config.toml
norm = "layernorm_no_bias"
qk_norm = false
tie_embeddings = true
residual_init = "zero_last"
beta2 = 0.95
max_precond_dim = 1024
ema_decay = 0.995
steps = 13300
weight_decay = 0.07
Rows from block 2, named by matrix and row number. Rows with one number belong to one neuron. Each number is 128 + 24 x the weight over its row's rms, rounded and kept within 0 to 255. All counts start at 0. Numbers have three digits each. After the name is the row's rms in percent of the matrix's.
# gate: MLP gate (model.blocks.2.mlp.gate.weight, 1280x320), inputs 0-79
# fc1: MLP up (model.blocks.2.mlp.fc1.weight, 1280x320), inputs 0-79
# fc2: MLP down (model.blocks.2.mlp.fc2.weight, 320x1280, transposed), outputs 0-79
gate.674 096:115138147118142113094186140110106162155094136114094093124104143152120162171117117142096126113166149125143126125119133117131117119139205134116156108114142109130157143119099140081139162102103147122091105151130101069114099126135122151151134096
gate.675 097:155116116119122176130157133149110144142124138093158120143098103131150124146141114136124113107101132113084171169105154104156156140133178130120139127120060141132155152136137134165132139163101162143164126137115100126151129110091162129133107101
gate.676 101:138134139119136153090134130110141135084138168160139166121097156123118113122087138182110133105166091173109092103127124091157124166166126165139126116157141165115106119161134145140096091149140058134140146138144120111099148087141094145108136100
gate.677 096:138140150109137149114154127170095118131154145117127134113110149147118135103148104132161125125090129137129123119132114126141097110107112183145121133125155115103078103163094089130142150158157108126131076096122131164091129131119135135064055143
gate.678 098:145102125118113126154169135124126120108161108147120173128123140131143079118144164148139144140132147166117122128148117100146126160125124094178117128101088154116135069117133117128194117100095141124116106164159158106189131101120096097120115112
gate.679 099:120156138114097156117136154139169097132143151094102140127118108139105100106126112106153119104109123118097134165117118148123112139125132118137115156145127133149177123137166131066124117134121112118140117135120134123147104153096128163107104165
gate.680 097:052157143126067120113160093080105132161143101144131110195165137117093089115112175083100117121128161116131142116122103122131088084152127100143106114135131127136161110148114161100158136151138103104083111126101103151136154133109116127148076150
gate.681 097:127146101123153123133151153111136149137138105088185158096082109139146141172107153116144106091113132120146123175141153131116104045118154072149113108146143119139164114087135155127119169103092072166103105090134105146161148082128121134159176110
gate.682 092:123164140165132143168120118134124123143104109121144182074149118087106138164095113114108131126112131129138148105137090130104111137108137126163124136111133106094073177150150141142103117160157170125114121137122150111085162127111080102181111077
gate.683 098:136102112142126134110154130111151136098123099129128123156140117118108160138155119112144156120152120141093126124098127159147126181140136096146111131163148125107118180137083111175098114165140155171113131137141128113088099087096097096100142106
gate.684 091:115137117150123116167078140131067101122129107112116127139104112125108092128119119112138150131131165137155107133143159151112092103093130102174126180111143153145164106131118121147086100125118124073058159104150176142113140183128137169159164124
gate.685 109:131114095098132116068118147115110106090149135161105101124144106114175142110132128099151165147143097173115124118099120163096106089097109111127129157156106123091133089158131103144165153153127143074148164167133170177115168166128131127118146095
gate.686 100:105125121124143097115124150077155174137185169109140091184118119105131108102170123087135142091077084159130139130153120173103115145141156112151101137158100117165134150127148115124113143159144073126149129138139098183140142144146128121121136108
gate.687 099:128123126109146142123086147134163104100141117156120138104114134089131117098104101147115142177126104145146174136130154147111132121115126141082170184098129141103133104123097130119154138099140123133113125087122151168089139128150107130129125122
gate.688 097:132124134072125100154133172153152136102108110082145099121085132133126107102137136108177146130111144101133153148116122123113102135122114074122121162126113141125180103115140142136053140085110138165096113135142124095133170131146128153141091141
gate.689 099:146143132127144157159114135174169146058124132125133126126102093183123148074145105136115210124108164159138131105115145121080151161148144145117120106134113157132156143103120121129076089137159124120101167115165104119128120148134088139180065155
gate.690 106:086152159159163115091085161156113157138160133096123137128091134152128172176173124119167136111116123155166112102175131096120100131159143091133148146132135154161119163125130119161145140147137166132096115140130179128186116134115110099145104160
gate.691 092:129123090116138137176127114123128127149120149124093127121178104128138126092126099141118130114187115145132113179120141101158128147145132085155138113132124137127162146081135149138101137119130133129111131134139153163130084121140131134146101077
gate.692 101:158116148106120151147131116154128144123115111140118139124115131136116151140154141167129102146154137140122144162165126110116087162133133130128129170134143112146163133131109149167117161115135163121105181098140124087150161101108132140101125109
gate.693 120:126142118155169110109113138099111109083124095166103086136184111093096112138131121129156117110122151108176107133103114124107133132136200141099121164131078138155130173097136136139166089106111129116123142119145103106116201144142090148133149131
gate.694 093:115136132103160123109139137131149078160092137133192170135145126094075101122111128144115136096128128146131146105145112128133101188098134086192106128110184100130149145151099155116124140145102113146127156144127111104096169118150154168108148099
gate.695 120:099146110130144121111113138109100130166161098154133141141136091173103084176123153149158114112143124130102141092108137125127128144148131144122149092146095156138132127115111165137096138148156138131075119127133115120141155131109148097102178140
gate.696 115:119130121124234126116108143074161136148159123106139104151106087105160070107127145106131152151140144142132129155118103094118130137104159102154126144134090167157131083147122125128134096138091155166156128130116121131127131080092138146122102099
gate.697 092:127138108105117146125116096125142068155098118120158156092112123160159132117118149088113144153163166106110127116153163165133104123144100108133112139102115093162127136121150133114129099152139109147121131174105131118132158155122135145109099145
gate.698 107:146115135110096102133178124116129105143133121123139115137115121116111120080129143146122162101113171173136140146101115167131160110110141121092134116077113101120124169143185111106154113097102106094148150120126103136109149164096133115099101104
gate.699 099:130170075118145141135100140147120110133118109095146108105154095129101126157161123129126130085142139125098109130129110108138131111119117148097088078123161127111132116105130103129117157140116140162154150112151106133180089106142128151117151146
gate.700 102:067174160144178161133130119124156108150168108133116104144103109151089092097113178133136123092122107133055109114144109095123138140127150133134158161117128118096123128166107130110135131144099149092144070165095154072123137128104146122120115142
gate.701 107:126126104095129150094113126170142157151138155130139109160081094106142140138182121126141131111134105150147100105106149140135149132169122137100111115109141125100136084087110108161138140144164106105120117140180137097172156108137091104180140116
gate.702 098:125143071128172106153132158116130166149126112143156139111140081164162123121122139094128139124134123134093129134116084163158128134160139147122148118106101112171077140112144107105142164129116126166077139123150117129134138129119118111112212178
gate.703 088:132142145120133144149129078184159135117103102098140089140117128154152103130152157131104160105182115142092099104150158130124148155112129105114143093133128086110157102139147150138091125153071137145135155128144136132077136134171106124121110100
gate.704 102:117140105115098108143115125156177095159105094143151157176092095122149112072116178084131148082078124119119103117144072159133129114146098071112120170118103133092126071142119088120127086134146121130171140133115125162118135090120132113104101107
gate.705 101:171122135122125125121125131115139146134192105148163132142148122114119118122129121141120155153152103152111151143126128099169134131145151133155160146118116138123080101139108148073116123129118142151141094108139144149188125124127105118122137129
gate.706 102:115139145136130146121124112114113121113190153106131159121108115133145144145149078113128143143089144134142104122135123167164073142157161119140122136089102125102158107103108164151113114106098134094106089143125081118154172110147130140128119124
gate.707 091:067136102098087147168098166128144117163143119117102130130123172116119125079098093113158122126117137116158149091100157165168130137107097123140094142151130146124168146081151116118128138110103110127097168115146136115131159111127132118153134093
gate.708 099:113141118128105184085153118154135108119131146109118124129065101164167150145164099133118128123140142134154076126113152103121176084135133100125135053114167136086088103097121119120130156122165123115145156111131117160126128123161150122109136131
gate.709 100:138120165092139143109151158095101112118128112110164155108126184110099133158149164108158160154060147145102166135123143123131101123132165133121119123107140133142106117119112129137129122157126157121096150131118108119146115156129108106081102122
gate.710 091:136141105078122164131123128116119141100144175135106142152120109136110137132153118101176142107153106141128139128158111120138125136101120137179101174115195090075158153143140133128122134122190136122106089124148095177092149145141088122129080086
gate.711 093:082102123141107064192170162119118088078160138168136138181108152119098126104102151113141130169120111126156142119125124112145103150083139163106110123131147121119110146113146135108157120193131135115095129111137109169130097114136144149133121142
gate.712 092:119133128115203127173145126118127129113113144150193160141098099149126107142135122144144173137099118106123110117201109128135114137132144116151096118105131137088147160154123118102100143130165130110124133139158094129171142132135112113110146152
gate.713 102:104145115138129116170121103108102148160096134168136129098146147108119099165155128174137160142141140134132196085110144117117107132107163154119135127121119075102084102127141159104121161116134122101124148116137100148124130130124137138136125088
gate.714 097:149135162090125116149177132123118168088134138122094122117137134128125115112134118178105112160153103142160153102151130141139135120133118160142090147164144134135126106131132129113114121088198152162120154133126152103107143124119172155101117126
gate.715 097:138144097128151120156120171127108117172112142113161103174089096179112128136097074086126130144152131110085146112150130139140145105097119109143107122094124133126173117148153142057116126144133116100106157110133111126103138166130144096090122142
gate.716 100:147157141124163131123135104101166145163101154079122078098149120082150132131123136104134128116148125148113130139119124133154101164159115094097091113132126140139119142127104095126150153126137106154139132137122111145133148108127114152145127132
gate.717 097:070091136104135110132130099108190116150145146112097155121098091095134164111141129152114126137168135112160123138137117190155137153128095141119070150140136117122137146122158145121143122100131119144090129128101147146109098097113103131140115110
gate.718 092:118112123152144128178138163126093131149140154095168149130109119139168103114144073149161144122144133101125071127149105145097112112136126124198096114155150169126165118136128141086092108107151162117090120135149123094112161119120139118134134103
gate.719 100:131133139145103083116103145098149146089147146154140106150104147143115134099136132124127196104119153125127121158120148153146086113156123107134152139127135133112144138177133153171100142137133140144146106124135103153150141106163129077080118109
gate.720 099:099123130142181133111105096166168118100112119108142114142136137109132172100167154144122112138118101146098153129105141153091144143056102109123163195137126149132141132116142109133114126138123136157101172157148131136148125129116110105129147173
gate.721 098:133111157126107121138141132109152191202111150133131127154151110167153175073117133159114106119114104116139128092127127069190151133166104133077141125120115152107111109123133164132110109127127103128121138115151095100173134150101149148079065100
gate.722 100:074157123087090122082127133154094145115170129124109126155141114160150132125113127129135162140123085151090214116098130112149155104124134137120162140155129132133133080132137103094159150094164158173112127138126114132114165120104110126177144128
gate.723 115:105117153093102163100129155124109082075124129114115119088107141120141097126139147115123129141105134151136125195141124132116122158102085135168157136150098132087115124165101149138139135107178136091129091117186107134108150108131120170130106170
gate.724 110:126111133122119150103181140087131145144141149129143148152150125116127087143098106115077157078114126124070110144134133099162162132133107108158070160132171093087118130134117125146125116145151103165119088103133066138137161148075114140135163155
gate.725 096:161066141141161117139131098104130108151136125097185175145110133126143116131125164139144123090147174162111120123128153140124132133108130097150151117087120119154137125122103154134075141156113124137124098166107128088124135099093126119117149081
gate.726 091:087114106130171128159112134104124133100133134093117116138114103141139114181090154121131130113084159103104143117171120171115123114140099150128092125136156123114162202084124143152156165093153142146116173126098149154126101136136130097109092161
fc1.674 096:134105166158127152122134126143169161117132125110167110098159137125122112142143096186141115109136150086108109139130111115111135116113134185160104095153118143186098130108154147137107162130147149105145126113163136156087165176109158143147146152
fc1.675 099:077167141141134128132105153151111125145112122135129128174096111155124080099126100136132104135117120130118108122108143154135128130068168127132153113128104137152177102142160111072129114113163118160100149122123110060158139088127170115103116114
fc1.676 102:146132112083163109141142122088143148101137155139129072114115118157142143146191141122105131134104113147119149121202191128125147108150105118123116106135124157137094095137116162124124164117115083115124103156178140143101166135113140131119124128
fc1.677 102:161138131132153080144112134148128105137150115140155107106120108134104144103119087069083145123100146138130154170162153127125082100126122119204143145185120130076139091120109126136174097091066104117148138115126131128137140186117098140153124181
fc1.678 100:138131138160128102102161188127152127118144135119114125142176080174144088136110141105113126127116112124148176129086143154135146134145137113094099145132136136135161153159165104106134143158139113141108116125140095128110131168102144129114147089
fc1.679 103:119093123154160156114097128105123178123116136167135102119142111108135166110096142089121196125159114173128105130144127102121084099132095099105127113117098135163156136110095097097120122109093089125122128124120174169154123141122119075136142129
fc1.680 103:133126070102147123158089109108133104119126116080150135131136158153096105080155151116157129095084135155164067135157127102153141179141122139154101133106122119117156164133149149132097129148127172105135120150154082147115109119130100126130174148
fc1.681 101:133123149069099100156114106128179114123136138191145105141135147059133134070135150098129147110175128122152102100118137087126146098084148122149137168169089101094117096095119132135122159089122136134147160105121110162107164106128120107139100099
fc1.682 093:129109154141128118128191094106120100125163174127114168137119124168181115174120128122124101140116123153111147102129103156131128143147152165144139121104118133137112153165128145144141118154174148147088142151136110123143137131125109139107112170
fc1.683 096:122114089097124134126101137110111147138117129093103133108135083138141104124115117132107147156122134156122130091144110121095142143165123114158167147086121115150120092114126140115139115143121126088155144145111119127159151133102124093121139113
fc1.684 088:142108091104072093140111137147137106136134115118166117079135140110127120140125202081108096146128144072121142130102173150154165128092143122133106141112144132168135122125098131170106111132152123120193126085125116140111125129160143151115139108
fc1.685 114:125108137128124117109132135141161134089165142133143093125179114121104131148094120128105073181170105117123146130144133123162114139081168131125145113115094160099139138109122145134095103120127113169119109112128127110139110126088116111147140159
fc1.686 096:123160171170111153118120112154096095100139106108140138129130141127098138163117157156160103145125148159138132138086130118103167092113113160086175122136111109122129121116145127170127114146128167164146132134086131132111130103132129118107087108
fc1.687 100:177154121156150071176136152128130155124160135117139132124113161164130170158127135107151133092121135122095126129134163136132142170146115104137185149136120135142148142114156122139121126112103071181104164073153121105086139134144121133117147108
fc1.688 100:168157143087177119116125108104118128117131127151099135146103124100153137119149091135153119125117138173137163122170136154138113175185124134131147176119116116134132117116127143155125140160126156142074130158082147137148124186127101115104120112
fc1.689 104:122155156124164126141103113172152115127130137168152133120138105118123136143104106112088144116151137124114147090118161120075153163138125123098109074145145161126203116183153101131140121098147091114131163129189125132141157127129118105175106147
fc1.690 109:118100151124130130097142145136144169098117119144151139115133080120135150095118150104130126145123143130153140175166102148100113140097134117171108108134098147155109172126157100122128164122115097091118175108145150150076107148107129108186117091
fc1.691 103:149152143109092131118157142156137114108152062131166199146111118119107108129101163140122102130060106145122126130099102115097119109125153103123131126097131142120150128160174118107159126146163094157133136152136120094122154115135115107128086110
fc1.692 097:101107129100123085104129139102167139137102132117090087147161114141121147139162117146102125097166101107162142143102139146130179122100142144117095148151092119138180128091115150087137125129138119138158099140163163146099180136119131145120141180
fc1.693 111:108132139103124133148125049143164101152145112148140173172136139104141119143135147119117126117131145161073108120106122133145134093124091108147088149123167130103146104119097112168115127129161132128140072134089084156125120138109111167125102126
fc1.694 095:125149116115148067152143115106102111121099136112109154121136052093136103124084051079113111110128104139069137156114131138134123126152100114127104134107116148119140149135165163126144140105139077145135093137161098168096116139144169127120078136
fc1.695 114:153100149152191169109125118142128142123124129139124126121150147112125129112155128135121136144125131125133102175182173105098159103093103115146137134104138140087115152100120154145156105144114148081158110127118102125118165116142171087107084167
fc1.696 098:114116086168148126111127168159139126103144128095117149192120111114130094123114135139110235175136129102136112120112128100123123128096114096173122107116089134100113095091158144135149078118105142130125107142138158127127110132109151148104080105
fc1.697 098:145143174122139126169127131129156132113135139132094123077140128109128103127087146136196171124109128163152105141153177123084145128170115094129107153124106144146148106136102079121123104145127155163146122125128131140154133165140120071108110135
fc1.698 111:115115125144150103146119143119135136133122174157157122135095111097139131130139124103120141151099101142118164154160101111149140112127127137187110118124109179113155093147090067085150140135158141155123130105101156149175147110185173121083081141
fc1.699 099:118157158130130149108159103146157126132142116086181153113101153152086147157112150103109059141122116127116089116128140166095165149102129118109123091088146105125119112119119167115124097128102146109128119221122116139140115164139075096130171129
fc1.700 094:099190154092071092084164127134115122132133139140126140113113128101153062090105139115114161116144126156107150149125119119177146156107163165107102143077152064098160109132135139111110105148151104143116103131127132125130127134103144162142126119
fc1.701 095:136111147111174082159090106141127104116213119141125143108124134104096125137147117105146155122150132146126152132116165121144149091174130108107105118110169100168151110138113135118135132086155112125129159106126184134151142110151144137164160142
fc1.702 097:114121152136112152143092150121086111145130151132116111177137156108091143145127119125118129110126110131106108116118131115089101110113163139204140163153089128150152129104113130118117117107135176140137139126109126139185126172136167143138131150
fc1.703 089:124156118128097106124130143135147095145159131142128131155128099127159112119094090110123127147151121142132121106116112108115117113123083166162127100131161158148131094152119122129131120083120098096197135093125112148135152119099164100117133146
fc1.704 103:169137123144123142174129107128136128099090157146148149109072118149140127125159129147184114141150147140092124100156104119144096113113105109138105137069142130133136177110127136204176151137131112125114111080139138131128130126138165104104125135
fc1.705 105:102112097123099162141128143116135116156060155137139136138086129157138112144094081162124090121145144120177091130132121137128104144164130171129133128196130145148107106125159113089109136089152112110125102086117113096113125115126144132123092145
fc1.706 107:074113144132111129153138140103107135109149110100111113169101166140075109110125112092107160122141103138149135119135131118104113126181117151147140106070138125117124096157103117105155162153160130140170158112153158153158088129134167131094142134
fc1.707 103:176187155136131130152149136126156109114125143172118128109168127098142109094118111119167128127166133162102154156138102132126133127145128186104172100134115134117139144096146144085168125142107142111123114144116125059101087110088088125131130138
fc1.708 096:136118120143121098134082141152122129151108129110115162149152122102157086137171135151110159093166091173135118111127126141142106140147090140141113144136113128167126137089108125113096096143136116142164140126107111152136143110137131141131172098
fc1.709 100:098157132143092112145132148132133155074114136098153098171146106126138121119148111133118142126093100134137110087169113109169135118167109122144121141115090105112084132119128143113119168124151130126144097139145082124156116114123146097151090123
fc1.710 087:139090116135128160150107124089118135108127084138115129123112119104188114160151121135089157183102154149134136135102175109127119141119133146113122131084120125156174118153105089097083148098115106097121152150134132110122108114078121093137142134
fc1.711 098:126108151117090158157150090130160122137107094167106153112099100110160114157119121164085092126149130100129141118112099142163132148094111147175133161128186145144141165121114129130108150102154125105145136175124107147130111099153101137146117116
fc1.712 095:132114077154073114166057162129102117157135125134092077077143108137111085138174153104184142115133189141163094140095111132098143153143109143144142146126129167129155121141124162126157117136095110131178111106134109164132157094114135135136105124
fc1.713 097:107111166144102125097139167164151123082129149119096139131109115116117168159076151142133093131139160093113152103127133125117133123135116131122109111097106141106134146169163120103162145156069099142142152110126140105122106136144146095071151113
fc1.714 101:154098108109114148132133119116158133142136115135082128129172165149129104123141117148109135165118147138146151104125147144123126126136145138135181148132111122078144127117099136145131142129123125097152117118146114105164145114144135135109174106
fc1.715 094:154151121156137088138148151133110137101097128132139130121104166104124140085169167101116140106089090154134133140164148155119118113118114099091163113133130158138140134074112135128100103144107076155117083097131086144162095105124126126131115139
fc1.716 089:118158112156130130151130133092097106149108103104137162136169142150118130116166091135110140136115114127123115117174133147107150120174131151137094125135167139136102120180129119138173135158145120147110103122120142142114139128093115144129154141
fc1.717 097:118102141084130160111117132129154106142125082133122143085116154154132179070127129170078122118110172110124124160115169102079120103141122135107139179125145105119135088113133152129135146095120164107118130139156160155140101148145104140110110108
fc1.718 086:175098125110125136157127085145156137124160103138154098118116134138136139124131122141121108132109168072128117139145161164152144152168134098115140112130120093141153126170115145175083142063128104134159125159116123103167097155133180137148129118
fc1.719 101:115102124072125123146112165146165131126118108134068112145112140130115157126123110108198138113093147138145118123138060139116152093165079112136162133099111114093129122102128077136159140088148137174134174140134190171122160150131147088114108129
fc1.720 092:112144102144112161095126095119114133108125153145120159109140095147174114127108150135127074146151165124140120143117108100125143113143115146113138169150097160145155135112108087106115163108123101190147155156081158122137127120134151132096117159
fc1.721 094:151130133155141130111147135104080116133095123120162131144136117150098124189129139108155122105112110137105128102128115157081127148138138131082147149121155149142133150168074130133202152151140106128111148146103107086087106126130132135126151138
fc1.722 112:114136116096080118142106144110144165127106167100195114154151127083151078083135159090149152147113081125174130085143179149116113146131134124114134181091126157154133114143190084092152118113118132160136161145129135137142144106131154134121129109
fc1.723 104:141106152104151134100126119117146117174107140165107110121128083096113121104140149125164142121119142160094132097120110178121116135093138118100113153076131140134065131130144089143116123139137079085154118119145148154117111127133137141138115165
fc1.724 112:146117104138095107175133135104105172147151121145156133153156141145117108118160110109111114120163134120146086132105172151131123087171145125085163101142148144130136162128135126108087133067107164164147148102134111136140124129137118137145151094
fc1.725 102:107135147079089155078151136076093102128104145130125134114153149122170172097143100118129114134132095132128080191125113105132135107126078150086130109160154121071113115098116143121143134158125142162102133131094146149085142133140133132095113110
fc1.726 097:122127153115156142109152137111149174118099140142125148091112096131109121101097150129145134114142146113100113130150126149083127125155073133113112135146127133143124146179130159146151128144099171143090109104123146170104145105141106126150139122
fc2.674 098:090151090098138123146147150115163109170133110161103123088136168130129104134152067148112185126103125156116135157124171126155102125125153077099124121090140119181143149126180106135140103083127067115101098132104106115138115099078119097118141117
fc2.675 097:144093137133107137139134118145140088143087118118096131178117173114112088107121155138111118110115138143135126142125126133159139150117063169087116128125128113103084146123126107141128115143111142129161113099130132173090126098106073127153121109
fc2.676 102:094095118127161151093155126114096128131142132137168164120123105132207161104140128141116123124098144108115113116143151120135127163111099138149119134119112127159109111143161162120136121118085131135084125153119134132137163165157103125097112156
fc2.677 106:150157114118151161091104180157168160137126110157125100139133159138133136143096138131106167108160119083178125132115152148079150146155146100141149112140125125106177115116081161168118098114099149117104136122156151134131134148096104112152157121
fc2.678 095:135134111138116127132146142174160136142109073131145122128144147155078176138146160111045149129119142142139132095149106152152155143163137130098122126081099132122158142148127064147095130140110113141128136174132110128107178114151133119150143104
fc2.679 099:149136070139140136147114137135128140087146136130124100131146093138100100126118137131132145132155145131098136124110151126101092102138130139135131132117119112131130114157150135159144122159125116078146093124116117149127126110089114166111132156
fc2.680 103:158132101115110135167128105118195098133162160113111134092089125143108107135161123119143160130131084116124112106135128132133127147116156180129109094111144117095101162113134119117147152138102104149168143096122096138103130116155113155118142145
fc2.681 100:130128131137122166130134130118137181163153114165146127158143157107162158161124148127107151157117132106079135092129122098105122098146129095106137087099122118104162124085146126146158129114090146094102137133139107144118125127116112107069118122
fc2.682 097:128142155098170142105166150123147148163104135101126129092110139143166141143146127113159147083086130152120108110110158145129126137131121124107116119121178139138152104087138121101147183127065094122148133161116110091127150137160111117144097112
fc2.683 100:090163062124110130138125108122121124079140121111076151149117128134144076134096135106154139162131132126094085122148092098094107117153105108169110116157135106140083140113129131121149165111092135133136102139136113131134123142112146067119120110
fc2.684 090:117079111172133119127146110154149136129136158126185112176145195084140151156145137085147111087116137137107137134126110106119096079104120152103144133124085159073109119152141107132139095168099127138158102117173148183125138142146169063125119108
fc2.685 124:139089095083113131154102129124168148122129145121103153111142104130101119117135082162128138117147110144164117141110151124139097128090133137129107131120147138157119112135101099084138102139102155135164127118150152138100135132151142092115098153
fc2.686 096:106147122164132117104115129103075133101140137083160113132139135095108108142167130151125126118102116129091132119146140107106169126158150155107136085110129124138116107107150139131113093180152166165149152117150145146128110137128164143149127104
fc2.687 098:086120172085145162089160114154099150145136079122138119140134120160128138116139117147173153114080156147126188129120088164159129121161091107119153129139096183100123129135120108137122098165140132108164123080118131100095106091128104129081140124
fc2.688 095:127134070107129159113110118127143164121113134141173139145148070106145109134151137144134135127163107124124134128132121098164145107102139127125168154172123131161108107162185173119150144109124112117126129128178106137122156141099136168117145148
fc2.689 100:113182137143169106179139128170097116129199157108144129123132089129123128099125150176112122156097118134169110125155161171118109111117122149094112110182122123104156077122122150141170165147120149150126124171137138121127079159148128117080173130
fc2.690 103:164106115071134155111130123121082106103126138120142118150141119108159115101138163125167142119170116158094109135089141114145134113132118144128099113133116126127101175098135141159147117097128084136088130149100147127108131145105115183121119167
fc2.691 100:117096091123127127171094118143135130128164127103136158117067092140148078163137135121149126144111104149138118110151105157089126114125119151126195111133146121102137137128145142122123159118131138107093124158114113147124112189068102140141152138
fc2.692 096:108082107141140114164115091131096134133098142113094094082132159153133101095136151157147099112157130112156151157161127127123111142147151114155140139132138160164169134142154135144179156117147121140140132105184137105116170107107183146105119142
fc2.693 102:131116117129164146105123095110104134149132104141120123127146107098095110131124134109133133146103116103125146126144134132108157104120163103098117120111150121153125157086137143088154124087134136130128139091142136115175133162161113136108156176
fc2.694 098:116094126119148102138160152129157151153103141182135146108114139128150149090141105114103122118111104120120125147094103119115101190167098095104121111146145143164142170156143172140156106130155102095151127165143110094118161082140134140100107131
fc2.695 119:132129141141108127155127148125171115094083163129139173180119157209111143166089181076110137157126135136113124139166106140084111160155124144107137153086099115120141141160108121102146136139127127129130142116112099136111097116144115159143110094
fc2.696 118:156180120105173135162135127124144138183140128157093127114139142163095188137146167153133123101134148157159138123145139149145109142125139100084099146103143139132125147120130163154150143149111144127122086151126121103156142177151121145093175124
fc2.697 095:141126109126138138126142153110163115130135136131081180147166105124064157116134135170118092093076118131114165108124137158124127143167161142120109129101146147145106134108138133140107096140158101132129107122123094139103147079099130140171126164
fc2.698 103:128145138097101149111158093156161112122153130084123118153124126114143131125164140112127119092161138157163165112097142186153174105103138088115140159134132117127131075133169106163121112108082137161114112129106083116132121130134118099126144102
fc2.699 105:137110140171145134109120109144135175166119115084102108129112112134102154147155142119143101167103118087147150132118123126142128121130108135096089120122119148116114110134138164116143155124140134098128115168152146131134123118133121201132144074
fc2.700 096:128129113125159149161150136112192124157113127119123132117109128125105119134140159132079130098167105125113146114163163144118170124120146098137111149153167116170123104136121165098178082113143117124113109085098100128127091176111133125166123145
fc2.701 096:184109166128119090133176093149126152120104165136123102112149102141149151141149117137100096156159136143116105137139117148148169097104105095113086137104143139117085094148147170112120097119101122143129090128126102128135110129127133089118097119
fc2.702 097:156154070096140107135131118140147109167156157093106112127149107136118147132101119113135133125123127127129148150124104104171124129143130144152102155137137054149100146156127155129173139079115087091110103126149148175083133167137126136077123128
fc2.703 095:137131149090138128132098124102109103121157115153153094119105132138108151124120155147103120157124123117131149094169126137138149163080148127136127066140130156160140117146139151125137131124083136128146144151138108118105111118097150130097107122
fc2.704 105:108164157089126117110098168108119163131126139123104178101112134140140137146142149130145132159155121197093125142128087138146155105101121110110166161117115148119120113149187154191140129129163141139167161118132097147097128158111125106113140138
fc2.705 101:142210110147158116118098145140083137133140152106147122143135130124147126121140135126127141135162156155130139144139137130183142097163156154136147141095128132097142121109092092151124096147086151135143138160166126153141136113167152125109155153
fc2.706 102:118128172169120145127155125133082144114085153151139143104131136156130149138115125180099157109127131129126121119134111089103111140137106101100138159117134141101117104124078140123108121166129150103146113128128152121092114103111161147147130111
fc2.707 096:140141154130098157146173141167145132102085152131139133114140136134163098134090133140161135209109130147149154119085133096152130129181132127108145139151121148079171109104154102119098129123129142109163129116140106101109129111076108143136141140
fc2.708 100:140166163100130158099127170113127109160168118117180153146121118118053122098099121141103143116129080135151129143143154152109134114111129125119108105142108066147126090068142088130104134179101144083153119080149144152148135133129145125146079122
fc2.709 101:135112109113108113097143104126087141086105149139138133147136120118149149123098169125109115191114121112113041142156110122077079115110164156104121079111134166109116206144090118106112137096124139124115152118152110129111139113120109135151132109
fc2.710 095:165166108089105164129120113137135149145129127147122148135132113094123210131123118165159099113126125121097127151135158156115105087146120165146110136101117154117125078120087110146151165122110093134131157108123135106130091107138099105127161165
fc2.711 094:113121148196124148126154094148125113135149109143103145118111105125129112150133179079104101116110166130135129072119128123157101166120147073137099127129117167157154119103120114154090155114151120128119139178146128157115131108104121148100136161
fc2.712 093:127120118121139140144117097113147114134165100110125150167140162155114077160126107149111125085110129172142138117129098114127135125140103111136128055161141129144127125094125095138113166090151139120142135092106164134159120097104145164133133177
fc2.713 106:127130120076121106168122141119113164136123143134114167126159127108180118180186111100155113111105113167132141115125093137102135126129130144110097171062080146119121121133091120152104101110134144107125135131102153122116146132102122140132126082
fc2.714 097:170087096144109117154072069104153128119168097151099163151139119148147105090121116194081112137119097137149116135114090126118119092162097068140169134122135130118132154078112121128123157118122125086134131111143098126157164111106144136152196132
fc2.715 097:146122156111130147128131128167143104138102169130137097125151123112196119122132158071145129135117097093098143120134124181166103159136112105130132161146096143125135122173115158133124129151115101130119153096130119117139171111096099130145105145
fc2.716 091:153106135120112114135101153143121101142151124093154157144092089184150138162116091119129119071120116106109151162160120126123154133081136144123120160122123143153136150083099113102099089115142166146124129154187139095108150120099146101153162155
fc2.717 096:124122108138139162144154111100119171142094133088175103119131165107128149157140114133121111153125160115142134147195125082148118098106171127144130124105120118149114121135097109140148065133110153090152122107120063082128168132132169126178167125
fc2.718 096:105105123131127140144127148145139130143106115128219150171104125069176124151139114142138122110129109125139093156133120104130103086099110118081108141141090150137110136111151105058185132103111097145165137137123140141102166097116091107140145123
fc2.719 104:110118143149182143122102114072107162146122168138161136093124133144139152153168109188132165142119095139175151137080131146116110139105155119147180127129130081167127149093107138164111169127159153108146114091095084106138130126154133157151105130
fc2.720 092:133123129122143131175159184086160115091095115141123138147096162196132088154141098139149132098089106110173112119092097091162098170152122132104109099140091090150120137117180158155159132131116104058103113126155120132154145132138093176132116131
fc2.721 097:124113117106134133111136132143120120112120160095091153143151158133151087155153153158113088112096126169137149179110135171150119128116126154162130149139131145129114133146096090168139095154148118113113110097130117116162153092124165135118119113
fc2.722 114:114160107128120090103145136127118140094114079147140117135099146119151117103104137097110157166116164118151113106120153139124114104089165129142108119090135094109133136140128101145135145106088137115101158098115152114114089142126119130163163093
fc2.723 102:126133096145166146102111097130145156128136144094123121124132151093121135081184102129119135137127161121162079103172174139147127094091103112103158121154117110130103113136142120112128106140133104138130153154146145131127171141144142147121121142
fc2.724 110:115131083130101112157143124152088126143131125100095152165159073120105133128169121130129144121097176156152142171136113146125151131114124096097120146136114135134117135133169155093134177094110105122142113138159126130167134104138173128121121130
fc2.725 092:100191088118119091135114140155156087130163116133118151158096129119123132121144126128095111141111124096152150094127153168120172107132115130153177146080120151111116136143132142125087147090117133141104094119106099163141103167129131112112134101
fc2.726 099:086137102153177121114160160182099178151111097152106124126087145134148153065113127135156141126091145121114112134105150113134095138124089133120114123127133118116142109147133100129147097151115115151109098133122148130130126170164117133137065095